Weights of a small audio frame classifier: depths [2, 2, 4, 2], 68.8 epochs.
Rows from block 3 of a small audio frame classifier, named by matrix and row number. Rows with one number belong to one channel. Each number is 128 + 24 x the weight over its row's rms, rounded and kept within 0 to 255. All counts start at 0. Numbers have three digits each. After the name is the row's rms in percent of the matrix's.
Before each channel's rows are labels from the 100 clips, of 14848, where the channel reaches its highest value: "top examples" is what is common among them; "lies over" is the class under the peak. Only what is clearly more common there than usual is listed. The data: tunes sung on syllables by a formant synthesiser.
# convs1: first pointwise conv (model.blocks.3.convs.1.weight, 192x192x1), inputs 64-127
# convs3: second pointwise conv (model.blocks.3.convs.3.weight, 192x192x1, transposed), outputs 64-127

top examples: pink noise; vowel: /ɑ/; white noise; thin (high-pass)
lies over: silence
convs1.80 097:163134160146099063132159104121139111118154117111076157171115123129118117100126094122136079108097132129094097089142140107096135155123128119156118122147091155140136134095107155121132116163108139
convs3.80 100:165086130110151098109147148122110139137148141107107112137160159108145117151169131125154120132147148104101132135140120162097079142129144111142115150138155093118118104114134121130131162096141111

top examples: vowel: /o/; white noise; consonant: none
lies over: silence
convs1.42 100:120128149138124143150171117125152083095097144120118104117107111104157141136129135147122139156116155150148131097138107096167150075141097096123111099130171130081167123156139124121111133161136124
convs3.42 106:125149155114107166174121112099100105145103155157157136131109141120093140126130118160126105110116122115106132109154126092138159144136153190118143076096115174164094157135136152116141152121156107

top examples: vowel: /e/; consonant: /n/
lies over: /e/; /æ/
convs1.29 101:131125128120142123132170130124107104132109124129164119138121114147134109148166107157132142119136177157141124129109125184178112120205162131105139129119158172091124125160161131094149131113115100
convs3.29 104:136152126136110125109110134143119130131116128158147094117091099127101139102101127102091155119080118122165067125158123086172104129123130153132140126120132117114161149201146113098131128131152099

top examples: vowel: /e/; rumble
lies over: /e/
convs1.109 100:229152093125118109148132145137103154115112138126153118150154124114140162131153126137128100103121152139114137112140108139116115086132104116085095145154134125177108123150132142170149133108151139
convs3.109 116:122121161159102133108127091100126129118159160118089126102084121131118130086138136110140130135117157165133089128147161131140089127133165122149121164154109142146106132200090134136118141152099096

top examples: consonant: /b/
lies over: /i/
convs1.110 101:198086116121156105116122109108136111143111088126113083157115162127147163099152142109111115146136113104129088081147127111126119088149152099137124116107145146118138131142121124166129144116087122
convs3.110 098:172148097144160110121130150166132132120130136118127144136088096118123103117107129123115070118158104146093093158129179113133121177146141142139154112118144109107113100087144088180117120111174110

top examples: reverberation; consonant: /n/
lies over: /ɑ/
convs1.162 107:122141148161102117099102122138141173183122133109151126098122106092115145113110113156097122119112163140153143115107110172097121111089118127151123150151130136131135112132089158114085114188135129
convs3.162 111:128181137136138095140157155093154162140142116116120097144118118115107137143098150129093117116124112102166131144156131091141154083133132125116103170123145106123119107056155140140132102177130138

top examples: consonant: none
lies over: /i/
convs1.143 106:027138141119112131114145134135121129157113096123150155124141136115114119165126120147122140118134134118095053141107140121154117163117132136112143099102148158122132137179115102125100147114144140
convs3.143 102:111141134128136189101122132130118091169113138106161112149156126124124118133091152101144142134109109127204109133116126114138098127164111094103114098170102127142150071087126123127138089132108110

top examples: consonant: /ʃ/; quiet level; vowel: /ɑ/
lies over: silence
convs1.171 100:144145119064140113117151113117125112108088145132149136118135155097093156120148122094087170127133096120170121152133079101118092096076118118102110113140164150080132119134104160129117120127124159
convs3.171 096:150161140131100126106128123156107145114137111119164116117098121136108136140153142136130124152155118109109137099144133142158131120110133069148160099096176131081156088096124149122119093143132123

top examples: consonant: /ʃ/; consonant: none
lies over: /ʃ/
convs1.59 103:149119128117104135137130159135062098101107098139148128105119155148121119104129142138105134150143130092139154114136121160137150099163096131084125096105155116112149121137136113118084146144135148
convs3.59 100:166147180132124167124148128131153124139122138171099143141152127142137131137137136108120111144125179162162091121122144123143136116146119122132133106186114115144085115126115137094115127085163142

top examples: reverberation; vowel: /ɑ/; consonant: none
lies over: /ɑ/
convs1.158 104:110114119159166132150134093125164109136128107127162107136181105122150140169108133134146103128166110126142176145153125133153087130111137127127086127140138114098136111127167150035126132156162121
convs3.158 101:130107142140106111129123118140145107106126123144133135135161140112155136117102143133121157120132116132135113161063129126157126121068151115099127136111131118138152143125098149105142120079090146

top examples: child-like voice
lies over: /i/
convs1.1 103:162138138169102130128074180140117167130115140145108139094138108114138141119138139107140171140145151118150097095140123133128165093116098107131127138122142170123086139130109076120149097131176099
convs3.1 102:118111174143123113118122160118132081123127125152136151167125117123141146102116093125144119115101104147149119176118138139158098150092110159108122120152124111151172145160099174124062154099076143

top examples: vowel: /æ/; clipping; muffled (low-pass); rumble
lies over: silence
convs1.9 099:185109135111144122133102123095112113115184048113144130114098127132117142143137152125146100160126109151153113153110108110101127155138124114164142113124139136105117110132154145151121160110110140
convs3.9 098:146111183126132100121096133142148116135200123107117124180213125102109140129119114144121091086131176146111175113139146139186104134084136152127105155078131118060133137098160130105095114112116092

top examples: reverberation; vowel: /ɑ/; vowel: /æ/; consonant: /n/
lies over: /ɑ/; /æ/
convs1.39 093:112106096149163150163116114171112109130098118129165103137107164127107128101093087122099119110159121134124090157125130095154141175134127116117096104109103123141119104148109131165128129126134095
convs3.39 090:080143136143145156082118104131125089132149124137142088137112112138115111120124098102134137153119152148125149121152095092141176088117141064157169139140135154139105154123138153133110155107147118

top examples: consonant: none; deep voice; vowel: /o/
lies over: silence
convs1.74 099:106145149129130096110131129125099093137126125160177173136133146135120122137129101100129139110096186102127139149161134088079140133137124112142146172133128124136118104150092125146157128180173141
convs3.74 096:149112117114113125156134169139097139111021102151147098116132168126131104167095128104130176144131119131150141111084093138115132101091111146142149096117111133113136115151154158102153167124094162

top examples: vowel: /e/; consonant: /m/; consonant: /l/
lies over: /e/; /i/
convs1.15 105:180101116109114087121107120135138128161116131109128136097160138109147091119123111139132118122176167097097144165134126144131149088143118082104139145146133120107134112160131115120154137103125110
convs3.15 106:175145158148085101152145107096165092120130119144145139174086153151126171124124170104104125131186156143127123140080151132134142100050122115109117100113095141098111098134077138128151137110156131

top examples: vowel: /o/
lies over: silence
convs1.63 101:130183122169149138122151114133102126172134165135105117152120118152165162118144146150123137106146114136147149158152121148123098160129138110064117141095129134129101152128144108124134153091152128
convs3.63 098:115145129125120110146134172141117125115098139069109090097119153104152093070105131160122103120147132141110134097173167083131132129115159182149127108139123138122145127117143120153152125095110122

top examples: consonant: /t/
lies over: /t/
convs1.151 103:120130098157080181158170099117123166087136107106120125141127134092160138126125162097114131126127209112151101133131141061165127120134102138134115136135093146141083121124123129098051111101099125
convs3.151 098:108140118142119179146131122148121126097124144109117145103105127132085124153140106166142128066141172130138130140137157153134099119129124098127103137132150137093132142164127147094118115133127146

top examples: consonant: /l/; reverberation; vowel: /æ/
lies over: /æ/
convs1.186 106:132111126131123098105179144119131130142103139148159117126114153142169124121115124124084151099161149079137134141143142150141099131180132157117161149123159128127117082121162147097115117153170099
convs3.186 091:111131157117102125165158133153116130095133113135102164149118093119126124142123169102136148148112110135173122132156173106132153162105116180136160121142119153143131168180127104116156141103139113

top examples: vowel: /e/; consonant: /ʃ/; consonant: /n/
lies over: /n/
convs1.116 109:171099154112137123150111092137121117109193069103130088097129095141138148154136156138122101169132095125103182138129128101143155123153159152140112146087096137130095140126149137086100080137124154
convs3.116 099:126099145148122118088158135116169100111200160137073133130147158121128155148096137122142128126124163099107200184160113114128135141096136145185090144139108122102112111160184133158133145172151097

top examples: consonant: none
lies over: silence
convs1.71 100:075123144119125141149124117137128181148119131096154088120150156130122130143132137086125127089093162117095110135078090154120099136153135092126145144124163132118116120152109106128130168126112133
convs3.71 100:123092160149146126173114094120143111166135131133129166131101123107149138149146136157128130101089149137110140084130123193120151142118102188185131104149116115133130133090125178146080126120169108

top examples: consonant: /t/; vowel: /i/; first note: E
lies over: /t/
convs1.170 101:138134115107128093138139170133142129127131123127139094161137134138113093160134189093140145109124103147118160152094174128117117169164141142166108092147142120137122144133129139129115054107112101
convs3.170 098:098172110121140129130121144094150150121075111137126123118167152142102140130117107125131098080135156134137138112152105124137114116151114087102129187102132118121134143116131105151108094209134096

top examples: vowel: /i/; consonant: /l/
lies over: /i/
convs1.174 104:155117135086137159145149112128128110120132112128141138123128178110140130119124120119120113150111074113077178148130136142161176181121078132126122125135146130154133128127112100127147098124132141
convs3.174 100:089132117142143109121131115118119179132119139171142144136088102135112094149153151133135156172140135099103133100123104172145127125118134165125101088111145150101128114186150174093129177133158121

top examples: child-like voice; vowel: /e/; consonant: none
lies over: silence
convs1.117 093:131054082138144154135129158124164120128106124039165114150091095143146150116140112170138164115139117139165133120141135108098105120160102116146135136093115153086119181131131112090107133095120128
convs3.117 103:109118102106118134190108115114118152149126139129162092107116101127135148127161106137102157141131159099126109103145120144117127115112126113090103172135127087160155173139123130129165136139133151

top examples: reverberation; vowel: /ɑ/; mains hum
lies over: /ɑ/
convs1.48 100:139124144133067118076089136152156126108118099139143137111137140139119134149123152121090133140141102139141161104098146135128083106155121088141117106153090133148110126134134154131117097143127133
convs3.48 108:101146159110113087132166112136111131112124140194147150139124159143178104140161138125116128148133152126139060130116166130118106118137119153161134093151133169140118114136125106144083118145127096

top examples: consonant: /t/; vowel: /e/; vowel: /i/
lies over: /t/
convs1.72 098:157118120122105151113118107117113147166083098051104142160106113115127111126116113130088141157108151113130128125164183122119092130170093142095129106102183120108113132128145093127152131084150159
convs3.72 097:118095130090179125160117131139108079146135112119162164124150125114093104097144129130179135119158122168111131154117118130116145140090125106150158126119160124156151119087170132081152135071119113

top examples: vowel: /i/
lies over: /i/
convs1.105 091:142177158182087131112139141131144150146128123106116170091159084127167123135097164138102107186143128149143121162176113118135128127116136115116144125122071170131124155169135124139120094138101116
convs3.105 100:108141183120122130114146119124147127116143098160118142120108116134092145149123116119141115138162154176120139136100082118146141143129117121092091121128123076153082138108120146128122139181141142

top examples: vowel: /ɑ/
lies over: /ɑ/
convs1.115 085:079151132113090117141175120106115163136128158128070122148156177154170130150124144113148105134137106119116091131132106129101142122118123129133103118115123108130097117119101144076136147128112145
convs3.115 096:108126162151138135114138077115128186125116082135208117101087140128154119111114067090154093148076121139085086120114150119154119074127120133092174132108165156162126173103123094131142117104113119

top examples: child-like voice; vowel: /o/
lies over: /o/
convs1.88 106:135105155153106119110158151135126104112135164112091099183147110150081129119089106164141133112124125118146173085140107125164101103176115129122168139105123152142130115149120161163095138126145161
convs3.88 092:118153126164136134157136120138135081096129137139074154113127168098115048111156147136115085130134146114110095121107145142105113027129132094123162130116125106087201154100086136130143112132096128

top examples: consonant: /t/; vowel: /e/; consonant: /ʃ/
lies over: /e/
convs1.51 109:153134141136099143101127077138145101082109114132151171138130163134149068101132163110142142140142110131084094089146126130139113135139128144143092098122135146163149147125129097105101105105138106
convs3.51 099:182170064112113125136109114114124121148123119126091133109126145107163162099134111120125116126126146146162150142140122147181150130185158094121168086154099162110192161165172153148083115141131083

top examples: vowel: /ɑ/; vowel: /æ/; consonant: /l/
lies over: /l/
convs1.103 102:124129103162120075188153130088113121095077098139177119146101141132143133105137160150143125121126126129124123099118126136116124099163127149119152143138119146128143138125139132137162123135128138
convs3.103 100:113157135116164113134146133111157100102124127092076077125085152102145134131133123107124126094140111135179134057168107126149143160177138120118134135086145140141129139097136139144128124188164120

top examples: consonant: /ʃ/; white noise
lies over: /ʃ/
convs1.61 099:136086158122154107151104144133093116069086129165121125114111119086145129122155125158107147118131118124133108118131122090120121074135099138097138119115125129098100141166122095128126147113161151
convs3.61 095:154096122130113164146111138123087151101122109076069128092134136099107101145200150101101110159143163152149093134139164105095096152153101121113114118120173135159126132103133158137088147145096121

top examples: consonant: /ʃ/; vowel: /e/
lies over: /ʃ/
convs1.107 103:122071153146116130135137115081114118101103133102107117142159172143141152125136138124137144100123152136099142120143136135138112120142140151072116119145141146152155120110127109136095122092169160
convs3.107 097:166076120140129122089168152144123110115105118108151178129112108147128150120109137139146154102158082117164123131169117138109113163133120172139126112126161136130174110115119130142102170150162127

top examples: consonant: /l/
lies over: /l/
convs1.68 102:079125133079160130135174129134144120122124085090161128133146124140131118149138138138120175136143122092098164107132117122116149184080135157119135109156115144181133143159135125118076184135104105
convs3.68 092:132157121152119085155155143090116138082147103120148085092132158168122157115136136161141137120083135137123126152157135127144128087090075123134108129151127155155132147160151100150154104123153166

top examples: vowel: /i/
lies over: /i/
convs1.47 100:089081169120129113095116147123162147172128105089135146172124114133126089111092107175164100147138129180137104115135132132147117127174117161131127093127135134152096110123095123165186068141139156
convs3.47 097:143145114178135128104149150152089157130116128123112139161154114133144159111157112129138131134102124097108084114118090150115136150135108138140119101131142145172143128148107174070119142159102099

top examples: consonant: /d/; vowel: /i/; consonant: /t/
lies over: /t/; /i/
convs1.67 089:143110152118092120119157123155112120125119103150162140103186157132144167179109152148075132123145132101110127068158132134164154111142168134117143116167075114098153108097130171133120132113156167
convs3.67 094:129116198146144142123150131157125147132168171129176142120120154120139139145112115131149102118093117087166173159174102119145166164127131140115154111109087117148106142142139122148125139153115114

top examples: vowel: /u/; consonant: /n/
lies over: /u/
convs1.87 106:137141117121119103161130117099158125117105098095104104128118140109158085102142097136150093089147140131063100159151136134124127119126134131106126133099132154155135126189081130153138124156155109
convs3.87 104:120150142128137131117093132144128146088124135137130088154068138129099085130104120163140108138131169103115111152113113134136108141095100137170175158089157104118117077179134131121123171164158116

top examples: consonant: /l/
lies over: silence
convs1.19 107:175142080132085115117106131146101105100100120146137103141130162137065123099133181155096063146083165141123150111129109139119133133130112171134149143119134140159128147128101101143131139146138129
convs3.19 097:137108110110110117101152139148108134150119131134077123129119130169082104111143111127139121111101120128126120111078111132153144131131128162127090170122121112123121149131106147125110145117124133

top examples: deep voice; consonant: none; pink noise; clipping
lies over: silence
convs1.86 090:167143171043157125130136167114135161163206099078141122111148121165135098138147112106149118182133111153141102067083119163096115146150104119124156103114138135151114095129158118146124151099139123
convs3.86 096:152090134062110097159109150125142136107087100140069166119142138105134140137166103125136127094145155138128192101103090132123107120134113139158134117138103106077139090121131163194117158122171142

top examples: consonant: /t/; vowel: /i/
lies over: /t/
convs1.11 101:127141191130102114105166140139089131135126106106156116151148171116093129129143135091203151164115129096159121103093125148147123121162147097149137122115124131114170149139127085140132112129119162
convs3.11 092:110123172122119151174153161169112137131161114144133123145114161155129116138121086166158110057128102131114122107090128154148139095116131124155123153117138158165163082095124145128143150114151124

top examples: pink noise; muffled (low-pass)
lies over: silence
convs1.150 094:107156143142134142120116152106131167111075111153123122120104130099140109122134147180122127133080099136104085138126137143148157191092147129157137103127114192113098146101144122093177133159151117
convs3.150 099:126121133141129154127146134125139119140116167101104150141153138118127152117157116128100134157130116097113058122146111100139087142126134126093087158104112131173110107196094100127150162075135122

top examples: consonant: /l/; vowel: /e/
lies over: /e/
convs1.122 104:123109102128161133137172112088156143150135156114162148144174102140134123125141133111138120101103139114147104126161105118096134141127123137118123140135149103176135091142138158112172155121120100
convs3.122 108:151161127070086125173094103135154112150129125143122129113152160146184111125181140149114100138106184126126092131137110105109122136126100052110134100153103127149095056159111105091137141112149160

top examples: vowel: /i/; consonant: none
lies over: silence
convs1.54 096:102116111112137114133160123112113169166097115129144132187131162140157109128144140107143130109095121158120146114117106112095087154155103135123108113138149122156133094133128139154132135145115120
convs3.54 104:110137094162123123125122153127099146077148112178118157116132127165135146120174128138138182129107170117162105075113120158114109119147125130096116116089091122153109127103153145168107136128119138

top examples: consonant: /t/; vowel: /u/
lies over: /t/
convs1.38 112:124105104110134135104160140154132159115127150132133129127126120141160140108143121100118156125128156111090145132116111163127082107143099140127131161115114127095146120143164091121125105157135113
convs3.38 097:143149120138122082118128118120085121127168152150079147139165137123106129111100138129145148097110138135139104103126130129130138118124143089106098060106127158105132185119158151118155176156050112

top examples: vowel: /u/; consonant: /ʃ/
lies over: /u/
convs1.81 092:121117119107151109173145078126174155129082126140134129093142177102159135098103087152147134097107145136101148117154143124170037155167130162114119146156130128046128125135135088145124088126118138
convs3.81 094:191124103121139133156122114163152147128106178115179131130157116171119154143111141139124120147149100123132108132137115138124127093088142137094134147165187124143119151127151144111128104155154175

top examples: consonant: /m/
lies over: /ɑ/
convs1.114 099:150152146108137136149118147086084145160085106079141104139124136136097116139122150117107100135103121140137137166132137095161134148148117065157144121157150119164138132121140116175095154149120133
convs3.114 088:153160148152138112136117109133134142106136142068089137157075119153120155160143106098186100094139070131130092103074151110109100114099125116139125125123099098156124105146109129138121136104122144

top examples: vowel: /æ/; consonant: /m/; consonant: /n/
lies over: /æ/
convs1.79 102:144132145174140140148152126166115152124134160122141142130127150127156109122101121104108099110147132145136097160158138092119133153078109136115120101118152135145160093142107114093032107147115124
convs3.79 094:111141129085134107113098123133105141110105120127111109104133138148100155124098128111106129133080124121120130098132108118118105134189135144103130139087202129136138084137126130134169140117106165

top examples: child-like voice; vowel: /e/; white noise
lies over: /e/
convs1.36 093:095120135130137140130130174123061118084123117146111150101088132144135148136087158113154122099122113150102118133095120125126155133149106146103105134079130145110104125132116116130072178102131074
convs3.36 099:117107191130104123091127119140116205113138111124124134150111080092188140174105107131184148145117164119125165129140088133119155112158107136137148123160125103106140159182139153141104178167139144

top examples: consonant: /ʃ/; vowel: /e/; pink noise
lies over: /e/
convs1.24 095:129178143138122119110165120168117127134132084115118113162120129136101142107118120156131146139147154137089109122124155134105118122117126104061110146135153135127124153134113104085106141126126127
convs3.24 094:106161116117125137143158101101128164137070123133178146092110092120097113117097124127083144114081165130147105167167185147134106108129123103104127124142119126141140104102166148186122152143161126

top examples: vowel: /o/
lies over: /o/
convs1.14 105:133146089108115133131141129136119162099112111143132146161141134133137118166139123090161102167101115130128086106125115125153101206137130137158120126139120141139185111121111107098135162114093160
convs3.14 095:125147160150127090171143128154154104129134141135136101149090109146097126109119143116148102108145148084103118113128161168158115127129136128109120134144093119134183140133122154081116107133170120

top examples: reverberation; vowel: /u/; deep voice
lies over: silence
convs1.111 096:142147116140165096094128130176139124103139129110156127108129103126122089095142183110111140142129112163113165123160150128114099172158138106138160133154086137133131120147148158145145131163137135
convs3.111 100:076134149142106140146089154133111114154139150138132155137102097128170110125085155121162146121139131114118121177144124163114136137140128148111074102085129158115159106091106123140152082143154148

top examples: reverberation; vowel: /e/; consonant: /n/
lies over: /i/
convs1.166 102:143101127118128119122144088156098114123138139112132115103097146136113157138128099126152152135117057114105128130122124114153168096096103100114146137146121140141107115142151124106203131122127146
convs3.166 102:162134146093131091135103135152118113155123129131111111125086127120114139180112129139132091144183092123145145128097153099113115129120142136118117115123136134097113133174130123190153111205125147

top examples: vowel: /æ/; consonant: none
lies over: /æ/
convs1.167 101:113162128140132120123129159113102129127064081118143124182097138141115125151148146121140102146152147116166125127155120121150158138116130087152154143139148137150152114165141111139113160129118150
convs3.167 103:105163133127131155126159099103093123143149153056154137127187103154147135090129097140134162148095113112126111186098158146107113097136131107111127143115154142140089134205085148115125115123130133

top examples: consonant: /b/
lies over: /e/
convs1.165 104:098134073124115104153149094144112150106196144117108134122110099146106163119124125116143133119121170144146094158131126114107147134139141127159138130121131108140127139114072102164136124142137126
convs3.165 102:145152140115144130103130122138092126143180107139127168109137101147107109126121125117145088124164149138122185107107094140121140121136140113126171136126136132115135104120112159124159105090156110

top examples: consonant: /d/; vowel: /u/; consonant: /b/
lies over: /u/
convs1.155 098:109126142140142169157109145149158123161122108140116166121110166146146127123101127109131157121106113106157156112121128118099137101088145185082121137081134085101143124130113130120110114131155121
convs3.155 101:125139117118131155137093165178115167088109148140101148073156138175114155171140088138127118144111171148158153156161106136168127113140125089123123074087152129139125169134126129162142137149103141

top examples: vowel: /æ/; consonant: /l/
lies over: silence
convs1.102 106:128127089108143118091105114127126154113099101150128129136173153108127127087120139117139127103119137115133111152123128152178142147133127076114096105114111155106153089143138138104155120093166149
convs3.102 098:152120104154125138184154153158139143131106115103195098122189140143152154115114120099138109148136103113126139107139111145153141149102112118150151134148140123090132146165146098143100141130137142

top examples: vowel: /æ/; consonant: /ʃ/; pink noise
lies over: /ʃ/
convs1.26 105:094160128094090143122123109124129108105081125124182135133102115125125142144101152186106137188126137134161121121114121122129088130142147116130157136139116148120114123140163134077131113136160119
convs3.26 100:165156148108125084120163100108105124126123144117092125178142116125132119086136139093083116100128085153103130140112128114125110087131146153111119152128118113148115140127119128077158133102128067

top examples: consonant: /ʃ/
lies over: /ʃ/
convs1.7 099:149115141145113101155109136139118103094145120172130154131118110144091102134140098135141143086155125132107150132111123135125161152126103124133118147107135108148140134070125112125126134094126084
convs3.7 092:089144146120125135098123107107132133108186128146098124112123105122142146170133130132134133141147149110117119104141136099123102117099106159167120107072123120158138161085159086132127131151092115

top examples: consonant: /m/
lies over: /ɑ/
convs1.104 103:111119140123125135092088181133135117158157105101140125128121113160149124126148150123121137130116136166125155089106106102075138137139147175092142096086144123160127142078100140128067143134148107
convs3.104 107:086136131126143124108174096097141088106181138122109126113140117110159155127100155150106153142141125121177127127133114074134121096082107142099141092145150097114154096078110111132161114168113118

top examples: consonant: /t/; consonant: none
lies over: /t/
convs1.20 105:140124143106126135108147156097135141142085134110121161114152159092166109117144099116129115142125108161111139118126095105103108113176155135146090142127116083170106151151132128154162169128134134
convs3.20 101:068114131095142112167145114145136110126140146128102134113158170139147135159159153152116107102136156154113136112163152161126139122169137131141141127100102105145099138151109124128089127138188129

top examples: child-like voice; consonant: /ʃ/; consonant: /l/
lies over: /i/; /e/
convs1.52 096:123048118128154150159102128121126100103105122157117164120096131105112165109113103114123131102097130097109126109128105132100140112133105133148159141136083133152149163167146122151127142120129095
convs3.52 105:143060082141125137153102152145137177146145149123159129111097127113102104099112157117126125116110080156145098118139102144110144128155113132125135144140115102155142176139168142117093104102163145

top examples: vowel: /æ/; rumble
lies over: silence
convs1.77 096:109120157133105124117135124141113121127255118127127132162145162111143123106125135128111212114149115102146116119163131175091135104112125099126133153162107139183129147133174152138126114134167145
convs3.77 103:124160074134121149115112133131116177174034133130131091139167143160080162180126119157127167156141113119158139145124125140164130106151092131174138142112122153094113153167100096160159154113106160

top examples: vowel: /ɑ/
lies over: /ɑ/; /æ/
convs1.141 093:149111134136126148153127098166138150171137133107083154142142152128123114125125123122145088097145103107128139137163120130122161140113126140150101103131120124136154160121126123176134125155149116
convs3.141 099:096179136125140156174144106111118121145119130110165154131127165116131162131141097140137096104083164130164108141138120100111108126144118099151131090090111155147079120099155130109138115088113173

top examples: vowel: /æ/
lies over: /æ/; /ɑ/
convs1.182 110:155144126139111146117171108125136125136145123130106125123176115126132131161121145123111121103108131172146110170141123062134124105118093095128153111117130123157150116105144157121091186136143161
convs3.182 096:112113074114128115145139136142138176146108116150147137109092133141109099131104145132141101114158114124132105134159125153173137116172150097115132156140162112176100141129133114130116090149181133

top examples: consonant: /ʃ/; vowel: /u/; white noise
lies over: silence; /ʃ/
convs1.128 094:207102117137128148127103154167090114121105149095123135176113083138141142125120154117097136141114139165135139110121147137096103138078156117171104156121101119163145127161119125122139112124130124
convs3.128 105:128132107180118110149158157137125098118102167113132155120116147176133103119118100143129100133084127141157178166105132111127129161146109100160076146147099054185128115149096127108149103162121119